Weights of a small segmentation model.
Training: batches of 128, held-out accuracy 99%.
Data: trained on made-up waving flags, 97500 training examples, 6.2 epochs.
Rows from block 6 of the decoder of a small segmentation model, named by matrix and row number. Rows with one number belong to one channel. Each number is 500 + 50 x the weight over its row's rms, rounded and kept within 0 to 999. All counts start at 0. Numbers have three digits each.
Before each channel's rows are labels from the 100 images, of 14976, where the channel reaches its highest value: "top examples" is what is common among them. Only what is clearly more common there than usual is listed. The data: made-up waving flags. In brackets: how many of the 100, against the usual share in percent.
# convs0: first 3x3 conv (decoder.decb.1.1.convs.0.weight, 96x96x3x3, standardized in use, each kernel summed), inputs 0-95
# convs1: second 3x3 conv (decoder.decb.1.1.convs.1.weight, 96x96x3x3, standardized in use, transposed, each kernel summed), outputs 0-95

top examples: rhombus (66 vs 7.2)
convs0.12:488439523442460522463384499546571482436543505609436510434534479484522548566427513456514513487528533402555483554552486552468565458512491476460432538630491472528488473534413499579460490524492616468571396547482496509613525532489480476466523464420496483470575538492442514498526616489515504430
convs1.12:632525463514499465546520526463494511486560501410535486476398477567510488429504471513436478521410487476508420472580484527461536458552448595424588492506546469540565546505529506583542443503506385502474578571488504514478409563514481453580485526486540485623471423436514508494594427454511506529

top examples: flower (51 vs 7.3); star (46 vs 7.7)
convs0.45:561596525495499494444406449556491497523483564528605512494579514447506530494476424564536379487524383483553519454464540552542530507529425486489476443528514500377524528457604468533574444495479503538379452571478504532469463423534512519455448612503524434512522497602495535506556533501519480511
convs1.45:404500519484472533436556509486467529520463540560468491518596478446549424492474464495538548471534474526479578498452517475575460543562586440545381563430476459551489430549477415468487474566449523524477368420503532466492559435546538580500569430493495536459508573576460471552416561567488449500

top examples: emblem: no emblem (73 vs 47.7)
convs0.15:520552513497514487464497487552510524401559442557454512495690507515567553474497495470503486501521483554530442518475482526521404377502563540440505418462545534561520485540533509509491388409487564387535541466419483490508532513530565540478396400483464486491567480528456540445509434467477520555
convs1.15:474578475465526536545521477547419498415525471457593487463515510535483420472436401529533530451503491463464540442484431466460557610424493476555504539430466513511531438463494501531473392565416474506542514434550500539417512452572421531468583506560534440578504486540489575590463422606528502505

top examples: flower (27 vs 7.3)
convs0.19:468467545614499534387394573434517473504508539503489544618477498534515513485496427491558441433484439586498436507578542594510568503505485589549465492497498467456505480557552513562499474533421561489499611507572500482500512514530566455484442571402451535467558579552472560437507494528543477562
convs1.19:589397499525411571509576420497474546600491469568510477494355639495530499429469524484503462558525472516532498444501449503541524413466555479413505580554503457501536560496505582410574552553448478471542536540550588448494533447519484554471519490496459506494499449585500484524460468476540441484

top examples: star (85 vs 7.7)
convs0.77:517503504569459528465474475519466462472573493440437618498471485476520525485513665489484477548529538486506537523363522608501568430489510491438518484503426490457460468455513505493491559574517495575435509559477544511440548515476474483553415467471588591392428446538457464500573568466488514584
convs1.77:490449586466515467511570461387496546575464530491517459574522534535459474445460388515459570476533551476494521486457497568572524610571459455519439511542543520515527508576488470466438509483484549448578424534506429517643512511449554610526540452491373440493551504419446529495521510488507510465

top examples: crescent (65 vs 7.6); corner square (28 vs 6.8)
convs0.74:503535497508447539514512499516485481550530495499557571514487430449503442524533618552513530445498445486600495483399538579581533475547498433534455500501500526446591546468496446477486526541471494626627431536463589472523590450429565486503503556518515467494527519376525437484604523521432475435
convs1.74:400472477504539538443579510539518547536407551576501548469539451490488485504429458516518555419537476557461502521415456486453531576518563534568453491463598502464467475476575529499527470480535526445419432502521414525489534482388539498541488417404560473533461636584446534539477503525468581557

top examples: gear (71 vs 7.4)
convs0.50:509518485557523554516512456515480519531500448489451494387543524492491449451624508542465595514498452553455472463463517567574453444530602529530508447424577509527516496500545511393490479496543518585450517538534456487375509528452494521552421455393457571484410431497490471505377537508558501581
convs1.50:543519546493431444574554519510552493380499523501521441545465526522452510481507482517511437462501540465561549455530509529516497487467461413423495467516495656472537557588534460412515516441470533533645499488410520542553542518403474503552483568576442449433536437466565457464592490435524523518

top examples: rhombus (100 vs 7.2)
convs0.24:453588452562510515472554519520516557471443495425645545387595527508403582557541503508527417518377483491444524455533559521535452399451473526441492490532505485507442546500448442478480472589457587487579556478434488496555515495461413478445521593502491530497524561502554500483468501538461504490
convs1.24:614456511459442523405502457496468517484535516565449549527540441552522541524529594421519493438515457511460503554484522515465430423471539436557446555461590405445457467534545526533501481560593474577431479624505514520576509522435530482560481443385524498567467535531564525498447471535573506562

top examples: rhombus (97 vs 7.2)
convs0.66:474563519437516492438334599526477508472565485478627538508564539509488542515544409488512486508452557476506445603540510540464418515504524430453548517568461386534451502471587525457542417520559569490490560545528510455503540498543490479480519454463542590484478423465502392497447538473479532528
convs1.66:444542567466552647447591408477468506460391553478503516485531442491505494541468459464574525544450443529475520435381577479515570554483491514535425521436534531444479490495485523490548462538502583477498436456516457572476435462530554553509523484499536490510498586578443616532440473603520461500

top examples: crescent (37 vs 7.6)
convs0.64:385444488501493466578551431468474503483630573514636444524413449551463452538580582496495475498468506442535530464461497481479552555525472489486401534441474534463535580571380484459501555555518506508529513538455598487552551540503479497501441626454455476494490537450519485445489564508491465532
convs1.64:513522482421563430482551521516612534444486493467473579429538471508505520506442442491506446504529457564496507539537477487452512539481475553516557469558608585535462500431599595536531442413556530473496505460507481537468520614388474435534531477469611481584490560568472557493541504481487617537

top examples: rhombus (100 vs 7.2)
convs0.9:564573467555465519429441539490471499509540467520493558503574526461551553481640569553515506532512460521553480523468513551548403518490505439467500478510490476522492475518503484470519504508463631578623545546516584447371519499516524490547489521499534471502463409350488388510560499548452481563
convs1.9:441440548535486595480595447532498491488419511490575516476435483497505463443365418485511546520439530411516445492410470458488598515523508548539476533382552450511509473495455601490519528536529510450395521479518386484449536471461548549454505387467528512475453554594455560517496509520476514497

top examples: star (68 vs 7.7); triangle at the hoist (41 vs 6.4)
convs0.52:474497420519485552513401477497450580554392440605533530529595508456585519488490394514519552457539489489440475464403505492487621545572510449560443545510493488471532507502488542510478468521491435442490489520511430465613589504435649510518562498488472430495485465474467506449586495479514524521
convs1.52:639494570504444407455486507480519442587597537545433489558513504486549509513592584456471525441529516515530493496542504524510408491531485421457447431581511470494444434459503483468520540483503477536531496574493493448574574553455387445510432464511392572439512477408500437447513525446448502466

top examples: flower (95 vs 7.3)
convs0.87:535557538498500564442413526386511611514418429469539595536576466506479559476597473501543397485472487499507598473417546553532535514501486489466574457615402513476529500423511521524551421546481565506444511568530515462498510456484530525540428571447463465478425512606508488521539503508521522509
convs1.87:439437612536560515461582493546458493561497512526416496487435568394467501488435396476517494528496516367470484471485513396570566510535572569541451566445529470570514419475491515498463521534502514455552491447498525477442557531532506620441506418482481542416489488558424516525467491514455419510

top examples: star (49 vs 7.7); white (45 vs 22.5)
convs0.70:490513461483519489434586557453437485514548493480525506491499412535595533425483422467482483502555497493485573535471581513428543445577500581400540515612466478445536518475501550537489462538494449435492538533460468581500490535482619524456502481401586540362396517507431472430521533449518501518
convs1.70:584494540483502468486480545542521557557544507495418567465543566452518539546512560523537450434475477626464507571515495501518447492426506418540445530540507528459480509437540538369558555466540593504441526508550503417503567467399364432473465439513452567492517548536451454434407505498497504538

top examples: emblem: no emblem (88 vs 47.7)
convs0.32:497530541455499527466582545450473451567625436518531485561519555485540462482476535453549448509551507547516484472504476526434453402583495587481488474553517485448523472456508463507494527414465496479440581570530523475573620512498526456593484413452501499500578493558535471409565593454595532399
convs1.32:593531549523539516467556580391574629584483519494569498506579525547565462532499531557578498471578532479557512526501534476531484466508562526539448499493546470534501411569540596582513535582415478528561457430430436554587540470506466505489537523500486452523500479491499439501447568474460457608

top examples: star (73 vs 7.7); flower (27 vs 7.3)
convs0.86:562568521558483531437509519498480464553543584454417538484473523472552444456500454507538469472529405576554518494373477541579528536571479461556444483558528539462529482536613418455560515428425555529433516486533505499482515469532612555491480478385515533659525548521499517495528490502531463545
convs1.86:476423437556400483457499538510445465526566468519511445547412553507572433465433495528496470431461515433524564497471520540524413529584578401484410525483456462585468501581481440454526489526497474518494441448473537417507615496512555566513491451457476611409520469519488425478495571456432490530

top examples: corner square (60 vs 6.8); ring (60 vs 7.6)
convs0.72:581506474481483468463539542392482511461417472587416413486558411506520623476487420434526499499533488586522503570559502565524394531467451420483468530432495478562454562506482503461577553478509440533565431481525443463546459508567448487450580556541538474481418430496496460476567473527477560495
convs1.72:520517503543499581492451531546473499513555530477614599422487520487520408428450515507480580540534559469546497597512398425508589450514549578470545523422486443524489500518465526516449476589506550490419655507521492486525574467517531496488479382474543560485457497502485413477530520477596489528

top examples: star (87 vs 7.7)
convs0.48:445454568447480504468378461473546519478518558449461446479579537524519491453469543555513587523517492550553446471463439561458565635486519490597498468384538505502516481533557510536523503450511482583397570432486502508430503491540525543526429441542397507504589484459452603515509424535523493447
convs1.48:501535420539494453526416602576466592512610504504548471529518482422490476535512573502447501421495463510572558496582449488512438480474469456424506550591441445591384528544524497501515527426515505462498495540506577488484538472556545471454532520579548479466550429440555368457513563485551506534

top examples: star (56 vs 7.7); gear (29 vs 7.4)
convs0.2:493535475508512484622561446518462505449477510518596380498567506520536412515515521468551549509476495384497477470541499402530534592509524518518427492359469539485616567453514513400494462418493553524625546499477543445442503496474548556548502479559438491461516485426540538498456473514468515507
convs1.2:552513516435492498484401565560571595516598573484527531434617486482498495520520523475455540461520500568568497549519509514495426428511507445573497460530402475598424460522582537562402513507503559585413577594459445534545529444533466480488481540491507500515531470410504456510502559486583486538

top examples: star (90 vs 7.7)
convs0.34:443611567527519529346444454559532556510426552465522510518604499476547568524552416482532481460464535482384495536461551487527472528477510551560486476560454540379532426524474467437537457543494625514456469503562523488500463500502514466510508621442498441494534514578492503493531488584540469543
convs1.34:429442553506605647474558447522519438523481494550430490494564501424507465469480462441446532476430590456470551464428541477508507588554528471508436570496562496446519481472484473499462456592465497454525536453441503474434460428557510614511520466514574471506479508475451585543374482581500465509

top examples: rhombus (61 vs 7.2); flower (37 vs 7.3)
convs0.11:564633497532491489465442580516516600564456548474624565494589548506476503504482493536505430507497453574530478434545521478548510458545456484415551464642545515443484519432519501467526434628503545534552556531553499511508476478470493488465516550504483448477451456626492511415595491507508488478
convs1.11:429447571491498553423545469505467496474443528520536549499569493445546499531478445499508533476472544475480579576445464438509532566460601549549425516368568479512548449541527520467487486607495513464491537523543494554473508435506569607441531415422590479413473548540503569486404553557470435528

top examples: emblem: no emblem (75 vs 47.7)
convs0.3:496534516522445461514420477510477496487622634513507490479480540461464512526455475530472621474510507467538437528579446544566509415475543448538448516416573546565403477572440501467507513529534537546512531471422557442504541536410505519453482430455498423420598484537497459445539594483486516590
convs1.3:449537472534433511464573435515461555454525460549517448576526551556458546500570561560515507585519560560604433442523569455487554555472458593458545417520503604481568498495503476459511466471508501448537456492513519594508487471553464477404562625548582516472541522614506462523483437480478562497

top examples: gear (100 vs 7.4)
convs0.41:422510540537449480483479529486527581546441555576545542508560438452603581494575542514553326409513445611467526458426510534523488585573510528563483462495530464407494496512574442497501554480385587563504476566521541511512515466508552493466522486493512498540508531484473450498543494563510439539
convs1.41:517451500525381552523526483503526424562539399477532458400367616499501445412450516492436464594468524454538429405469503579508539498594478519501547477482490433576584552489509528493532554480507450509455594490493448418478511502507499548492459507484471583459557429535544539494533474503498470431

top examples: gear (61 vs 7.4); ring (37 vs 7.6)
convs0.76:544521496552542451466461563441513574544512425571456526515512519502464510568489432477592501467468479601598517493525578541478371595454435497438510517464451502528521568467418528497581546465511487543589491442532503505485453478586521502519635524619431510518505445530560476440555479511479477444
convs1.76:502547560503559577470550542553511484474586596540561580428519479520524443486447465451469578544520588424557454596484462386565583511494548540462553499505507453483484472501558512554502418572530576505525649515480519523524518499548487541444505430405559519463475523466497486474456492502546489606

top examples: quarters (27 vs 6.5)
convs0.49:517502422452472511474446543524468519529598479540542492490555538513578538499490521513477569523507568530560497554469460476553328471496519495447520500512489489506476524493529557509533475457535475557558474510497525429466553523550501508523485358524514458457560384293493371510555504485470506525
convs1.49:433530543518501582508611388487506481495397472491511483529491461534436470510450441515536514558456463432563429450443556444465608553463467585553477456445583501471518472437534524538540466539462491466472447427520444561463415489494482520488481587465558514540500576579457613571515437549436520502

top examples: flower (85 vs 7.3)
convs0.33:516494538441489513502586606467462515523484602503525523455517488445505582501515633508555387473509529537504473514411487606509528511496492478515526545661605474470499467459515465476562514533501533541500510500465541476378494507505512475529501352519565528441445466472459420518506517487457428564
convs1.33:530503489430510456516484480497569521547482487436494460600521426530394579519596429447484514454529529518489501515512502576493432447562465490488477475484456510478586505597528496562455524498530412547533412587414481519627507533425451530547507561494473492614549419405584548518500494441516526472

top examples: gear (65 vs 7.4)
convs0.62:408527536461460441488500514497504583549611389586479482570525540554407609516618521491513469502473507467477548534522509587431489408410495496504440463573490522527468477459463507490489502470484546446585526475425502490560497578474511482505493411542464488538561392423540497562491568432463489473
convs1.62:556448587532382552394549497529478522578506506495509501497507545483539468424432430538450611580534538450672477596485492508577511522536525508471515446456526450545459470506454591533495553561487478439507559505568494431505576449545523546415499565462527539507517561472550515547543530482521516505

top examples: star (61 vs 7.7); flower (25 vs 7.3)
convs0.63:533461504419536521500548533532435443557594532474577467473371541578520405498464488527485520574472518451470480387471514472488501468542466425410495451526468524532586530535492547420517404502558398486498518486445599408509477540517561520487495526413448537453616499490542474538472504524470457563
convs1.63:453522521496530463585545529567595560439488438543476489487524546434471504538544447502533453546531521583479520525576565438483460525464499522503553536572522594522527545442556581464456472393474698532494501462497513572430466559434502450469506523607533401514461506506525533472496536531515527561

top examples: rhombus (51 vs 7.2); circle (37 vs 7.5)
convs0.46:467483514593477525378593530522486539500533452527587567497491509478465511520509537443500430521447495457522488547434482513466509521530434542458426513653516456387580483480578510527499444593450516460554392533503520439553540554512493474577509547441547567567515556587556516417524541487469484480
convs1.46:633478448484481431534361533504478461520595505485508512456420535480440509466511545464446446516449469506490484562610484547490440457486437418442587481579526474573461583437499512464566520471563426502451580566518546469562491558540470459479471499491455542494505465441522452405561487460565507434

top examples: emblem: no emblem (87 vs 47.7)
convs0.0:580534504473460552490434409592504417466499499524556496456493427564560435458477513449526438541511480463507490436527461506574572407497541397582476514398590492547513492561462421534555453483546588517538511522422543563480547467525559498475547458425404518513508514543466448538511489576592553537
convs1.0:553455562482503503402516514562527489467470582545500453534458475586645516448591523489557507577496466590536476478548470580482471478539522403455509483547408466474476507627401518527529563586517510578568555521409533477510499508547484442530509595489439512467532443447485446481501554496513524531